{"arch": "vit", "train_examples": 195000, "norm": "rmsnorm", "moe_every": 1, "width": 384, "positions": "learned", "head_dropout": 0.1, "lr": 0.0018, "grad_clip": 1.0, "final_lr_fraction": 0.1}
Rows from expert 6 of block 4, named by matrix and row number. Rows with one number belong to one neuron. Each number is 128 + 32 x the weight over its row's rms, rounded and kept within 0 to 255. All counts start at 0. After the name is the row's rms in percent of the matrix's.
# up: expert up (model.blocks.4.mlp.up, 8x96x384), inputs 48-95
# down: expert down (model.blocks.4.mlp.down, 8x384x96, transposed), outputs 48-95
up.22 080 [157 169 143 129  80 118 178 114 175 156 134 132 129 108 120 150 130 102 140 157 118 113 119 149  92 114 140 148 117 120 131 169 159 165 130 159 122 169  88 102  96 100 122 169 123 163 180  47]
down.22 096 [ 78 107 121 121 137 104  74  66 130 168  95 165 128 161 173 158 111  90 161 111 157  81 123 112 144 114 105 154  78 145 132  93 113 109 120 143  99 130  86  95 148 148  96  96 156 123 100 197]
up.23 110 [211 133 100 147 102  65 115 143 138 160 117 133  90 125  81  69 146 142 156 190 126 122  72 119 147  87 148 102 135 165  95 206 142 110 129 120 159  84 131 135 108 142 116  76 127 104 139  60]
down.23 103 [140 101 159 112 159 122 134 134 150 139  82 117 144  99 145 163 145 151 160 124 154  84 177  96 137  98 145 100 142  66 113  81 134 122 123 161 132 146 148 137 179 107 108 157 149  76 141  98]
up.24 101 [146 129 156 147  93 173 196 129 170 176 149 131 172 143 137 133  37  86 103  81 104 151  92  77 148 156 130  95 125 101 158 127 122 202 171 102 159 106 132 112 136 119 166 102 112 123 106  65]
down.24 104 [146 133 146  93 147 126 173 242 124 128 166 165 138 133 160 163 162  86 176  89 149 107 131 134  54 131 155 180 157 188 163 108 114 115 110  86 148 171 136 161 159  73 129 135 110 204 145 166]
up.25 083 [ 67 106 119 124 183 148 138 134 125  48 151 107  68 150 175 139 153 148 150 148 108 167  84 135 150 120 163 102 152  86 120 124 140  96  85 112 125 170 117 194 176 151 152  95 162 123 104  50]
down.25 090 [ 85 130  40 143 158  96 120  90 138 105 118 150 136 141 121 129 148 146 114 134 158 138 109 120 202 147 128 150 166 114 108 137  84  86 125 152 170  96 127 171 150  60 124 131 140  89  64 167]
up.26 098 [ 47  82  96 116 158 144 181  95 109 123  80 158 193  74 169 125 117 114 139  53 105  87 173 140 117 136 165 134  95  82 108 121 143 177 158 150 139 199 157 113 118 173 153 165 160 117 152 143]
down.26 102 [126 178 136 141 163 111 119 132 137 140 105  93 166  86 148 102 148  96  71  96 126 137 197 163 139 148 135 100 164  99 189 122 116 121  98 108 123 180 148 170 125 105 142 125  58 159 160 123]
up.27 122 [109 115 135  77 105 145 137 143 181 156 165 147 138 122 121 127 125 148  99 108 104 138 152 200 156 130 146 100  57 128 166  92  94  85 129 108 119 163 140 165 194 139 168 167  97 172 124 137]
down.27 113 [150 134  84 176 136 106 120 145 128 109 126 157 101 112 166 173  78  62 136 132 126  79  92  75  98 160 144 208 164 144 159 111  83 124 111 124  74 136 121  91  98 178 190 109  69 132 173 115]
up.28 110 [ 54  75 131  74  97 123 178 133 154 118 133  75 127 156 152 129 104 113 127 118 169 100 170 113 135 178 161 147 161 115 132 158  90 147 111 142 107 112 163  79 111 152 142 107 124 131 124 153]
down.28 105 [129 105  82 162 119 133  87  93 107 131  82 134  80  66 172 154 117 119 124 110 172 147  70 138 157 217  83 137  79 153  96 230 143 116  92  90 123 160 176 116 150 103 100  75 109 105  70 142]
up.29 086 [106 120 109  84 147  91 167 151 166 133 113 102  95 114 100  97 163  86 145 141 137 106  90  55 189 116 120  64 139 158 102 139 163 129 158 100 203 170 167 123 119 151  85 124  84 148  84 142]
down.29 097 [101 138 158 135 151  81 107 151  81 102 169  72 123 129 176 177 116 129  68 139 200 165 181 181 164  88 147 119 129 140 105 131 143 121 179 135 150 176 153  81 116 115 136  94 162 108  38 100]
up.30 131 [130  56 128  81  67 105  98 111  92 131 127 166 121 141  65 129  59 125 140 124 164 135 131 162 142 183  94 114  92  79 111 121 136 109  86 133 113 122 145 130  88 118 114 147 142 163 119  94]
down.30 114 [101  94  72 115  97 138 152 134  90 103 119 173 139 102 106 185  77 117 155  66 148 136 115 135 102 154 128 100 140 166  63 145 145  62 137 151 137 148 134 103 112 118  83 161 107  82  94 135]
up.31 110 [107 161  91 136 103 107 108 125 107 141 142 123 130 135 146  85 132 126 145 115  39  86  94  56 104 109 133 163 215 129 109 173  53  58  88 113 108  93  61 142 129 111 140 152 140 151 135  92]
down.31 110 [ 95 156  69 104 163 146 176 188 107 172 112 101 178 141 173  75 180 120 116 130 135  71 161 193 185 151 102 142  97  73 122 100 161 176 135 123 153 105 101 135 142 115 175  76 146  82 120 130]
up.32 106 [ 88 173  98  94 132 225 109 142 128 155 119 111 165 113 103 186 129 152 167 154 168 150 179 150 101 168 109  74 126 103 124 108 108 145 101 123 139 120  88 130 148 133 118 122  92  84 179 109]
down.32 108 [142 125 169 134 111 149 149 114 129  77 109 181 147 141 185 150 107  85 151 104  90 113  77  88 115 128 145 191 117  70 151 115 148 177 141  95  84  77 164 148 120 171 110  82  97 180 121 126]
up.33 095 [ 99 105  98 138 147 149 122  67 169 149 147 116 112 152 117 105  68 111 140 144 144 169 178 112 111 123 111  21 124 135  84 116 129 149 180 112 134 103  72 141 108 130  97 176 108  89 152  94]
down.33 098 [140 122  58 114 154 125  97 121 106 174 129 132  93 150  79 108 127 156 195 111 118 159 111 111 164 141 137 102 119  94 141 137 170 135 156 160 152 161  82 144 146 170 107 186 178 136 131 176]
up.34 113 [107 150 130 183 143  84 162 126  85  84  95 154 102 118 133 137 112 144  76 174 103 119  98 137 161 127 193  79 122 124 115 154 108 106 139  83 127 104 197 131 112 117 128 153  67 196  82 161]
down.34 110 [173 142  77 106 150 145 160  74 151 112 128  55 176  86  75 119 146 121 102 159 148 129 122 127 164 117 135 117 128 101 159 115 129 132 107 151 145  93 117 142 124 183 132 106 111 187  90 178]
up.35 110 [108 123 156 105 132 107 101 144  64 130 138 135 116 107 153 134 128 111  96  98 109  95 145  72 147 108 128 144 122 160 103 108 143 131 137 145 145 162 111 151 118 141 147  79 100  54 102 108]
down.35 100 [192 160 120  92 155 202 198 164  87 166 161 164 155 108  88 152 143 150  78  53  94 154 123  94 110  93 123 106 112 150 165 163  74 158  85 118 138  66 153 144 149  66 144 111 144  75 134 105]
up.36 096 [185 196 156 117 119 152 106 111 144  77 186 110 135 130 110 123 108 114 100 112  67  83 115 124 104 176 139 159 168  99 117 194 184 154 110  81 142 125 167 122 131  96  71 147 108 184  97 134]
down.36 088 [108 173 135 104 136 106 175 120 100 104  84 155  77 179 117 154 153 128 132 149 131 140 156 109 144 137 143 167 150 112 107 141  83 115 106 135 150 129 138 181 214 142 212  83 115 136 129 138]
up.37 083 [ 86 121 135 123 147 117 123 110 179  84 172 188 109 137 175  95 118 150 114  76 138 144 113 165  85  94 144  53 171 147  95 150 138  92 140 116 130 182  75  96 138  94  84 166 178 114 227 141]
down.37 091 [142 132 122 117 179 101 102 131 100 115  97 127 147 161 150 145  81  85 161 101  95 150 118 152 160 108 130 116  98 116 144  48 116 105  81 134 142 189 127 130 102 100 122 116 117  97 190 114]
up.38 086 [ 82 121 156 124 122 168  97  56 112 171 144 161 183  77 142 132 119 149 155 109 161 124 166 120 120 115 135 160 106 107 186  62 121 119 152 137 132 164 144 203  68 133 140  76 134 163 137 128]
down.38 089 [137 114 137 118 142 149 109 159  77 107 151 122  79 116 125 112 159 123 172 140 129 112 102 143 119 120 149  95  60 149 127 113 103 165 146 120 113 122  69 154 105 187 108 119 122 142 112 113]
up.39 082 [ 88 135 146 129  89  72 171 137  90 159 133 153 162 162 168 155 129 116 173 153 164 154 151 128 155 145 128 160 161 150 110 144 199  93 184 103 131  81 147 147 122 135 154 116 159 174 138 151]
down.39 084 [153 119 117 117 160 137  77 161 124 125 202  97 168 109  93  70 124 101 107 115  94 109 146 137  89 110  86  92 156 140 114 137  95 124 160 125 146 174 101 101 134 150 131 105 151 131 157 143]
up.40 100 [161  98 142 104 130 164 164 235 141 118 130 143 172 125 131  99  90  87 120 121 147 150 189  82  96 104  51 161 186 108 106 139  79 103  81 103 168  70 151 135 103  89  73  97 152 150 141 134]
down.40 098 [120  94 123  86 152 117 136 164  80 151 181 160 124  62 142 125 147 120 129 156 120 179 116  90 126 123 119 126 149 125 118  96 156 106 145  99  36  86 196 138 168 148 166 152  50 164 160 172]
up.41 100 [102 174 168 122 152  80  88 124 198 107  82 175  84 142 114 104 143 100 159 140 146 110 168 140  78 103 129 182 156 196 132 143  79 137 100 147 147 168 163 147 142  76 123 116 142 118 163 127]
down.41 102 [154 136 133 140 113 134  87 100 153 194 132  85  79 129 136  89 139 110  95 187 140 110 194 133 190 116 167 118  92 114  84 172 123 112 125  63 122  86 103 168  46 134  84 132  99 137 149 134]
up.42 075 [129 105 140 122 141 190  92 114 144 131 118 102  97 150 150 166 143 144 183 132  85 131 172  92 162 184 161 122 152 139  89 148 127 118 154 139  90 144 147 144 144 156 131 134  89 124 135 118]
down.42 080 [130 175 153 127 125 130 109 122 114 148  96 130 116 102 139 100 129 137  84 111 114 177 137  75 169  83 173 149  99 147 133 113  99 118 146  97  93 143 145 144 158 164 133 106 155 132 138 174]
up.43 095 [135 104 200 105 151 158  97 140 167 100 127 109 104 122 132 183 232  88 116  89 152  82 124  96 122 143 152 100 195 139 132  90 126 118 102 113 155 135 115 157 101 104 154 107 127  58  96 170]
down.43 096 [153 127 107 126 139 103  85  87  83  52 123 102  89 160 124 103 178  49 131 132 139 183  76 147 130 115 137 134 139 105 179 139 174 151 180 111 131 197 181 142 195  89 148  68 150 112 157 106]
up.44 103 [ 95 137  95 131 116 103 106 141  93 158  78 137 155 159 158 112 130 136 182 147  91 116 180  94 215 168 161 166 159 155 129 111  69 108 145 133  66 138 109 114 135 127 111 110 110 156 146 109]
down.44 107 [110 164 167 122  86 184 192 124 118 110 159 132 127 132 138 184 148  97  88 137 146  92 126 124 101 137  89  99  84 151 167 128 120 202 162 133  88 133 132 122 149  98  66 191 136 115 109 103]
up.45 101 [ 71 148 182 133 141 136 177  58 144  84 179 123 143 173 191 162  99 123  88 111 146 135 149 142 165 130 151  63 114 117 178 155 119 175 105  84 118 134 137 124 112  95 110 161 142 188 126 137]
down.45 105 [133 134  90 140 122  92 105  92  66  97 112 124 159 125  98 112 117 127 148 149 163 199 134 122 163  92 141 155 192 118 193 127 137 112 150 140 130 144 109 144 113 105 143  83 224 132 147 154]
up.46 106 [134 125  93  61  76 110  91 143 118 120  99  92 126  65 106 100 157 147 104 135 172 133 117  45 108 128 161 156 139 163  71  94  90 137  90 178  68  82 128 121 153  93  83 177 102 128 112 124]
down.46 108 [102 102 145 115 175 142 168  84 143 133 176 132 142 128 107 152 113  72 142 134 123 121 107 141 113 147 146  90 125 147  93 159 125 180 107 129 134 119 166  99 147  96  96 125 137 132  48  97]
up.47 089 [139 181 174 108 142 161 140 148 193 181  95 226 151 153 110  84  91  78 160  87 106 141 118 130 144 136 130 145 120 140 205 123 153 102 148 137 148  97  84 115 131 116  74 131 145 101 125 184]
down.47 097 [118 143 126  90 129 169 152 132 139 147  66 112 126 126 123 138 118 125 123 135 123  95 151 130 154 108 192 137 167 112 156 112  94 109  89 120  83 121 121 126  70  91 108 140 164 152 159  62]
up.48 078 [106 129 147 149 121 163 118 169 208 107 165 153 155 118  97 174 132 150 130 110 163 151 125  92 163  86 122 199 106 142 148 112 134 142 137 100 126 110 174 109 166  67 134  98 135 138 116 146]
down.48 093 [125 111 141 144 127 108 144 189 146 184  76 151  87 158 145 133 130 140  85 184  78 127 169 152 132 164 159 125  82 128  97 155 187 114  64  56  92 104 118 120 112 178  61 203 146 138  94 166]
up.49 096 [118 162 154  86 189 160 165  93 197 124 103 184 161  68 174 132 152 113  83  78 176 174 140  86 105 187 142 158 161  50 180 108 110 150 120 160 119 103 114 112 144 113 124 134  97 117 139 136]
down.49 098 [138 151 160  71 101 156 122 141 128 136 170 129 156 110 116 144 114  64  84  68 130 149 141 122 126 147 137  73  84 156 164 133  90  98 131 160 135 177 149 200 148 141 102 145 141 134 154  79]
up.50 128 [103  92 152 104 198 105  94 131 103 124 137 172  92 124  75 178  98 132 164 124 113 144 123 223 119  94 150  97 142 154  96  66 137  86 218 100 140 127 130 127 148 138 110 138 149 111 118  64]
down.50 113 [183 139 120 103 130 153 107 116 123 177 170 135  75 136  76 172 135  93  84  37 108 104 109 118 106 123 113  99 177 148  95 121 142 114 126 149 110 128 113 145 122 175 115 109 127 166 181 138]
up.51 090 [ 93 141 187 148  71 166 120 175 113  54 100 122 126  51 168  97 121 161  75 124  91 115  92 143  97 118 118 100 147 133 178 113 120 131  80 138 163  97 119 103 175 133  85 139 100  63 105 120]
down.51 098 [112 166 111 155  40 126 139  84 204 115 136  97 208 167 138 187 138 153 102 114 132 154 194 195 169  97 130 114 110 162  95 187 117 142 107 168 124 193 145 122 111 113 123 134 137 116 104 129]
up.52 078 [ 90 124 116  89 179 139 183  79 171 118 104 133 125 164 114  74 138  99  66 155 113  64 131  79 116 111 133 165 121 115  86 104 137 119  90 145 115 129 121 200 125 114 148  90 130  79 129 129]
down.52 085 [142 141  99 141 130 144 132 154  67 119 114 127  88 159 104 147 140  52 116  83  89 137 116 136 120  90 174 148  55 157 139 118 120 148 168 169 119 137 144 139 106  58 118 120 119 126 140 134]
up.53 120 [165 126  70  55 140 187 131 163 105 111 113 136 101 118 189 192 136  84 121 127 198 122 152 194  51 157 118 168 163  27 128 116  99 129 162 181 135 140 148 160 206 142  75 181 119  88 177 151]
down.53 108 [151 158 119 177 173 115 138 134  91 160 102 154 149 125 113 113 121 110 155  41 111 125 167 105 124  90 134 149  77 151  72 141 146 162 165 155 100 150  78 112 128 150 101  98 117  95 164 126]
up.54 080 [ 88 127 145 110 112 147 120 179 110  87 108 143 174 133 119 117 176 123 153 109 145 122 144 150 122  73 110 124 111 113 190 114 110 150 134 146 161 143 109  95 107 131 179  83 142 154  94 162]
down.54 085 [115 149 154 152 135 104 125  99 147 121 162 132 135 139 166 102 138 125 150 114 194 130 128 189  83 161 180 204 103 174  74  83 137 191 146 109 131  97  77 110 116 144  90 128  95 135 128 120]
up.55 106 [157 103 153  89 123  64  56 144  77 170 195 134 128  77  62 118 130 131 142 101 133 130  86 189 110  62 161  68 130 103 140 137 139  89 111 122 152 115 155 130 177 149 175 128 175  99 135 125]
down.55 100 [181 160 101 117  80 127 116 140 113 129 156 132 171 190 141 148  91 113  67 164 141 129 169 137 125 115 132 177  90 130 103  84 147  99 114 190 119 126 110 116  99  95 234 143  90 112 164  67]
up.56 085 [113 133 164 147  59 118 146 158 138 161 169  73 141 137 127 125 114  88 130 167 203 121 189 113 119 134 157  85  62 147  33 159 120 126 151  58 175 107 121 152 101 134 174 127 173 139 178 120]
down.56 087 [148 100 113 173 110  85 119 113 127 142 137  91 129 157 200 118 158 133 176 173  73 192 138  66  94  89  99 100 154 118 145 201 108  83 150 116 129  98 136 156 104  90  26 188 113 147 163 142]
up.57 131 [149  67 118 150 170 153  95 113  84 129  94 108 163 149 115 126 165 146 163 132 149 165  99 108 128  93 106 100 156 196  64 105  92 105 135 125 139  95  78 149 175 117 142 141  68  80 190  93]
down.57 114 [125 127 151 185  47 165 145 169 119 125 133  99 141  95  53 125 139 106 103 113 139 156 147 124 144 121  60  97 174 128 119  77 139 109 194 128  58 117 146 118 107 160 171 114 171 147 154 147]
up.58 097 [115  86 181 152 106 132 154 162 117 108 100 122  95 101 119 163 192  76 138 114 205 114  95 159 155 229 178 114 133 114 128 157 148 160  96  96 154 138 124 148  91 148 119 119 117 196 114  93]
down.58 097 [107 156 157 165 121 181 104  60  98 127 170 113 159 151  92 116  84 119 121  88 128 129 148 159 136 154 160 124 127 159 126 114 112 163 117 133 169 103 125 164  95  60  97 121 174  99 119 118]
up.59 108 [140 108  82  89 167 130 149 147  86 136  88 141 143 142 119 106  83 149 109 135 124  56 145 121 161 131   0  29 141 176 134 113 127 130 156 155 103 152  82 187  85 117 120 186  58 105 119  88]
down.59 106 [ 79 131 205  94 110 179 105 142 106 148 110 134 122  97 108 156 100 172 111 161 156 125  46 105  98  78 131 165 110 162 112 142 169 136 160  93 149  96  62 128 111 131 170 133  68 172 143 138]
up.60 077 [104 126 145 115  87 202 191 130 185  85 135 153 130  53 118 150 178 161 125 118  90  76 144 116 145 162 136 123 179 147 137 148 189 137 151 180 117 133  93  78 120 173 136 101 112  86 148 104]
down.60 090 [138 187 146 109 131 159 146 140 105 129 165 136 130  87 126 132 139 183 119 174 133  99 138  96 126 172 109  82 105 151 150 161 144 200 144 109 181 122 133  89 141 174 169  69  92 162 138  60]
up.61 124 [ 66 100 116 144 157  67  93 153 121 180 123 101 188 140  77 122 135 145 109 115 140 139 125 169  85  94 145 117 162 159  96 122  89 160 154 119 157  97 133 101 139 121 134 152  93 143 154 127]
down.61 112 [144 117 122  90 162 112 102 110 139 128 121 107 137 125 106 141  99 136 103 135 104 153 113 144 105 156 152  79  96  52  91  89 160 136 143 150 144 137  88 139 109 163 164 143 113 165 167 164]
up.62 111 [110  74 104 129 117 155 136 200 137 178 132 111 154 120  64 155  81 143 100 126 152 139 135 131  86 122 127 166 106 101 163 125 146 107 116 156  88 141 105 155 109 136 119  94 148 157 184 109]
down.62 105 [202 124 158 109 141  96 151 172 148 100 153 142 121  90 143 143 174 159 131 186 126 175 160  76  79 146 113 140  93 155 106 140 112  97 163 134 156  62 109 111 146 119 110 124  94 144 166 163]
up.63 080 [ 96  96 137 139 141 151  83  75 167 143 143 138 140 183 107 104 117 105 148 108 150 118 124 120  95 165 138 128 160  69 181 134 144 170  99 114 131  93 151 148  88 147 149  97 136 120  96  82]
down.63 090 [164 115 133 131 163 102 133 141 132  95 101 121 122  60 161 112  87 113 168 124 119 146 164 183 103 106 190 137  97  96 121 143 127  61 159 142 114 156 138 114 162 165 131 131 143 131 135 165]
up.64 082 [ 81 133  86 146 140 118  98 129 112 107 157 142  89 180 111 214 150 119  98 120  74  99 133 125 155 138 233  64  99  89  95 126 162 125 103 104 130 186 191 142  95 135 131 151 135 118 123  75]
down.64 093 [137 215 123  63 213 116 163  79 177 123 153 164 125 146 101 106  82 125  57 177 177 159 151 144  66 145 106 101 153 137 112 110 105 142  74 181 204 203 146  93  87  61 121 106 114  74 141 145]
up.65 101 [133 161 150 120 116  45  92 119 119 135 141 102 146 148 163  78 178 156 174 186 155 162  65 132 142 134 100 155  59 104 194 108 133  91 155 198  97 127 151 124 134 131 135 131 102 113 103 163]
down.65 099 [110  80 137 111 113 134 136 132 160  98 109 137 128 162  79  78  93 116  93 109 123 108  67 114 160 100 147 117 157 175 108 154  84 112 103 169 120 113 104 148 155 147 106 167 145 123 127  80]
up.66 102 [164 133 163 162  88 130 147  89 125 129  62  93  84 150 121 140 111 119 163 118 172 116 116 135 165 158 116 129 111 118 139 143 148 128  98 182 153 151 107 152 137 104 147 114 156 110  99 138]
down.66 104 [166 102  61  82 117 161 134  82 149  80 158 159 185 155  74 130 138 147 160  65  84 114 119  76 142 117 124 112 136 105  64 156 108 152 138  96 124 161 125 144  96 113  96 109 137 154 179 123]
up.67 119 [179 138 112  85 126 149 125 127 130 190 140 139 181 131 159 148  86 100 114 112 143  68 178  88 119 140  94 169  71 144 108 120  92 119 162 189 108 117  70 122 126 123 114 183 132 152 134 158]
down.67 107 [ 78 133 147 135 120 109 142 117 142 213  84  99 128  86 142  88 176 123 123 177 108 167 119 118  97 161 119 124 117 150 117 141 160 102 111 110 131 143 149  85 165 115 173  90 102 165 136  65]
up.68 104 [139 132  93  62 114 114 104  61  72 106 134 153 117 133 109 184 173 137  94  95  91 126 140 167 121 155 140  91 204  96 146 163 100 117  72 135 118 185 102  90 158  94 116 127 128 149 155 124]
down.68 102 [129 126 125  57 117 117 128 106 127 182 144 110 151 172 104 135 128 137 151  91  40 147 198 135 104 120 133 108 112 127 163 116 179 133 124 141 138 167  67 147 158 165 124 165 122  90 178 156]
up.69 107 [ 53 126 109  73 136 158 175 171 172 108 106 141 108 132 204 108 156 155 149  81  62 128 205 165 167 144 127 105 133 166 142 146 107 144  79 161 103 102 128 122 132 123 149 116 136 132 156 124]
down.69 101 [111 115 163 164 124 150  83 129  95 168 176 140 150  99  93 141 123 140 148 155 115 157 169 103 115 143 129 118 105 145 124 130 141 195 141 168 124 105 101 123  50 140 134 124 113 123 146  80]
up.70 105 [170 108  99 111 128 155 118 106 154 131 188  69 101 143 124 118 131 128 153 143  93 186  90 155  46 148 143 208 105 159 147 143 140 154 150 125 116 183  60 109 125 126  84 124 142 156 104  95]
down.70 094 [ 92 163 166 148 148 132 144  92 124  85 175  96 153 153  63 144 167 140 120 161 142 133 151  77 120 146 123 154  85 213 107 154  97  53 176 132 171  95 167 134 157 190 135 169  81 117 171 187]
up.71 126 [187 153 124 122  91 113 137 119 122 146 114 115 144 112  76 163 109 118 153 103 113 148 127 254 105 117 201 126 131 155   9 155  68 150  99 134 185 124 130  93 139 127 108 163 139  79 138  97]
down.71 113 [118 138 129  26 107 176 101  86 135 112 148 109 139 136 117 126 160  84 151 146  86 203 121 142  86 202 159 126 160 159  96 136 116 131 132 115  98  60 108 109 165 167 146 147 108 185 155  77]
up.72 095 [114  95 113 134 103 149 171 127 149 131 192 150 126 137 133 131 143  77 171 168 133 152 154 183 164 200  55 131 143 113 173 142 116 150 118 149 140 132 161 131 134  74 128 179 101 166 111 110]
down.72 094 [ 36  93 113 160 178 146 120  60 115  90  80 148  79 122 133 147 153 155 121 130 162 128 117 126 132 158 136  74 156 146 107 124 162 169 104 149 109 130 128 138  84  80 156  65 151 171 178 169]
up.73 095 [150  87 159  82 115 159 152 152 123 138  88 143 167  45 114  78  96 170 111  87 100 154 148 128 120 139 121 169  88 116 120  69 164 101 132  92  64 175  64 106 141 129 132 151  63 129 156 166]
down.73 097 [181 133 140 173 166  43  70 118  69 129 159 120  96 169 162 188 126 133 153 121 125 178 134 106 101 109 141 128 135 140 147 139 123 106  70  58  67  79 107 163  97 114  84 106 127 163 136 124]
up.74 108 [146 142 137 106  90 147 150 140 106 182 151  60 108 144 133 191  45 121 145 156 159 133 142 158  97 165 162 147 161 145 124  84 151 134 118 146  99 134  91 106 164  98  97 138 121 156 134  52]
down.74 110 [155 144 114  92  99 107 184 149 143 105  75 159 160 149 129 144 113 153 135 148 117 147 105 165  98 120 130 104  99 172 142 128 178  35  93  97  90 112 141 160 112 155 138 144 107 164 180 130]
up.75 089 [183 159 166 103  50 122 113 169 123 143 126 110 151 129 158  55 131 142 135 143 108 158 144 131 191 132 138 107 117 112 107 122 167 138 191  99  65 120 137 102 118 116 146 139 113 160  92  86]
down.75 101 [129  77 177  88  85 104 155 193 125 155 141 113 129 104  82 115 112 142 125 150 103  96 141 170  35 185 109 110 114 157 153 140 125 169 113 186 165 148 112 175 153 144 109 209 186 143  81 149]
up.76 087 [167 142 152 171 170 145 143 105 130 146  98 121 102 163 151 101 134 102 221 157 150 162  94  80 152 156  98  80 126 114 141 106 135 142 111 137 120 100 210 171 153 124 124 143 140 127  80 112]
down.76 098 [111 118 125 109  61 107 124 137 119 133  76  85 161 139  79 136 110 119 134 178 145 113  99 113 184  91 129  90 128 164 134 161 108 161  72 187  87  65  70 150 104 156 105 149 180 136 161 110]
up.77 083 [153 111 104 124 102  46 136 156 131 122 144 108  51 124 114 127 110  67 161 104  81 119 105 104 177 131 147 152  96 176 108 181  98 101 152 150 109 105 156  83  79 157  60  97 135 121 170 100]
down.77 092 [121 176 147 147 126 110 100 129 126 125 135  91 126 146 142 139 107 147 106 158 145 135 142 140 119 124  87 145 135  80 109 124 173  99 135  95 140 106 101  91 130 107 109  99 109 135 150 153]
up.78 090 [170 110 131 139  98 150 153 160 118 159 171 121 106 181 135 140 118 166 126 159  89 151 122  87 124 103 132  98 124 117 115 176 129 123 139 114 161 139 130 103 127 137  93 104 100 115 122  25]
down.78 099 [138 129 113 131 138 169  80 148 153 152 142 137 145 112  92 110 107 150 161 130  78 214 133  97 108 101 210 121 121 105 142  99 148 123 107 107 108  70 150 167 113 125 144 158  88 134 139 164]
up.79 087 [201 154 105 178 134 121 195 147 153  59 127  72 163 117 105 105 173 140  77 113  88 112 146  75 175  82 149 141 142 104 129 149 125  97 156 171 121 134 122 126 113 149 108 166  76 111 100 130]
down.79 092 [149 169 128 198 185 131 133 159 167 217 102  50 137 139 139 143 162 109 126 110 143  65 132 148  90 147 137 185  91  84  82 163 138 142 166 153 131 129  97 101 146 120 180 141 153 163 154 121]
up.80 096 [128  99 124 112 161  84 142 178 118  70 166 104 101 106 197 147 170 102  71 146 139 132 102 118 152 214 133  92  96 116 125 113 126 161 114 106 132 102 153 130 114 104 136 142 112  62 116  86]
down.80 099 [103 145 147 165 169 108 154 109 152 144 147 106 167 139  83  81 147  90 130  96 110 168 162 155 116 147 150 155 157 168 123 138 168 139 166  71 120 118  88 178 113 119  88 107 171 146 107 165]
up.81 096 [147 101 162 127 102 197 109 103 148 146 103 221 216 108 138 102 188  63 175 164 125 143 157  94 152 191 193 148 140 117 168 166 137 141 124 153  72  99 101 133 152 169 129  91 150 116 111 142]
down.81 102 [101 114 112 137 159 222 127  62 174 150 132 106 179 136 127 120  91 109 167 109 162 133 172 116  96 178 168 128 104  76 101 178 177 125 108 145 104 152 150 141 153 120  73 118 146 135 136 155]
up.82 117 [136 146 118 131 128 133  79 199  73 121 118 149 112 113 110 142 131 147  97 152 201 142  98 133 119  78 197  97  97 148 123 100 114 131 135 136 151 141 157 119 157 157  82 120 111 151 134 203]
down.82 108 [146 138 140 111 141 135 137 107 207 109 172 162 138 154 165 148 143 168 116 183  62 129  92  86  85 113 124 112 100 122 116 103  94 161 126 142 106  88 107  98 135 166 132 151  90 136  79 163]
up.83 091 [ 78 122  89  63 140 123 169 149 111 177  88 129 136 123 108 121 120 116 120 162 133 112 127 126  88 176 214 164 131 119 123 117  76 138 147 159 183 122 127 139  86 149 110 126  91  56 141 137]
down.83 099 [173 149 107 160 116 164 111 119  92  94 166  95 161  73 170 119 114  83 133 145 110 144 125 155 154  89  89 104  90 157 113 220  78 103 113 122 143 154 171 142 168  67 170 143 161 116  69 175]
up.84 080 [149 133 179 156 114 180  87 104 180  91 165  83 185 123 175 132 118 142  96  72 120 161 143 122 109 103 155 115 130 147 141 217 125 150 174 138 130 119 132  56 150 125 132 119 164  84 125 103]
down.84 084 [ 97 152 202 121 119  92  36  72  37 137 114  82 125 132 131  97 127 145 115 157 135 159  76 110  87 174 176 112  96 160 141 139 134 131 121 169 112 131  65 132 180 130 147 184 128 101 160 130]
up.85 108 [ 96 153 136 123  88 119 140 164 114 103  86 128 141 142 120 115 193 122 112 116 155 118 167  87 141 160 135 190 109 145 168 129 182 203 104  88 152 129 170 165 100 136  28  82 104 161 101  85]
down.85 104 [148 143 111 201 142 162 137 115 136 121 126 104 112 153  68 129 143 161 124  74 130 113 105 125 117 135 134 149  99 145 113 111 118 179 120  69  95 109 113 155 143 159 134 107 118 151  97 123]
up.86 107 [128 220  56 118 111 156 114  89 125 123 130  74 181 166  90 133 129 109 138 166 125 128 203  97 155 157 112 141 158 116 209 188 103 114 202 155  87  88 120 181 106  94 127 160  78 118 155  93]
down.86 103 [114 134 139 125 178 142 175 130  78 126  86 135 123 117 166 131 131  75 127  59  70  99 170 137 130 116 139 168 116  84 131 159 113 134 145 139 147 134 118 132 134  80 137 139 176 174 148 141]
up.87 076 [126  80 107 102 129 176 174 143 121 167 120  82  77 151  77 160 149 108  51 141 127 130 148 105 155 158 158 104 181  95  95 106 157  87  99  53 131 130 156  81 139  93 102  51 110 129 127 116]
down.87 088 [119 159 148 105 107 178 154  74 150 159 117 104 104 127  84 138 123 104 113  95 156 186 122  87 121  90 141  84 176  61 121 114 107 115 152 119 194 201 182 152 147 118 150 100 132 110 130 147]
up.88 109 [126 143  91 134 191 146 112 167 159 118 118 117  52 144  68 101 158 187 145 125 148 209 114 191 164 106 111 128  73 116 107 129 157 211 146 199 142 158 108 160 144 116 119 183 136  97 175 101]
down.88 109 [142 123 156 113 130 171 170  84 106  88  92 133 151  97  95 164 175 171  80 132 103 113 147 126 102 147 205  73  83 128 127 120 100  98 160 189 115 158 135 119 129 177 173 210 139 100 111 154]
up.89 097 [128  72 171 187 171 111  77 108 133 108  99 116 190 181 126 143 124 182 189 112 146 122 127 128 130  87 142  84 128 137 164 182 143  81 128 160 163 190 168 105 157 132 103 104 116 120 166 128]
down.89 097 [ 81  83 154 105 153 121 190 124 152 147 116 179 166 114  97 135  88 145  78  95  93  94 141  83 120 110 107 138 103 100 118 110 111 170 163 132 173 125  44 136 120 142 151 183 143 147 136 156]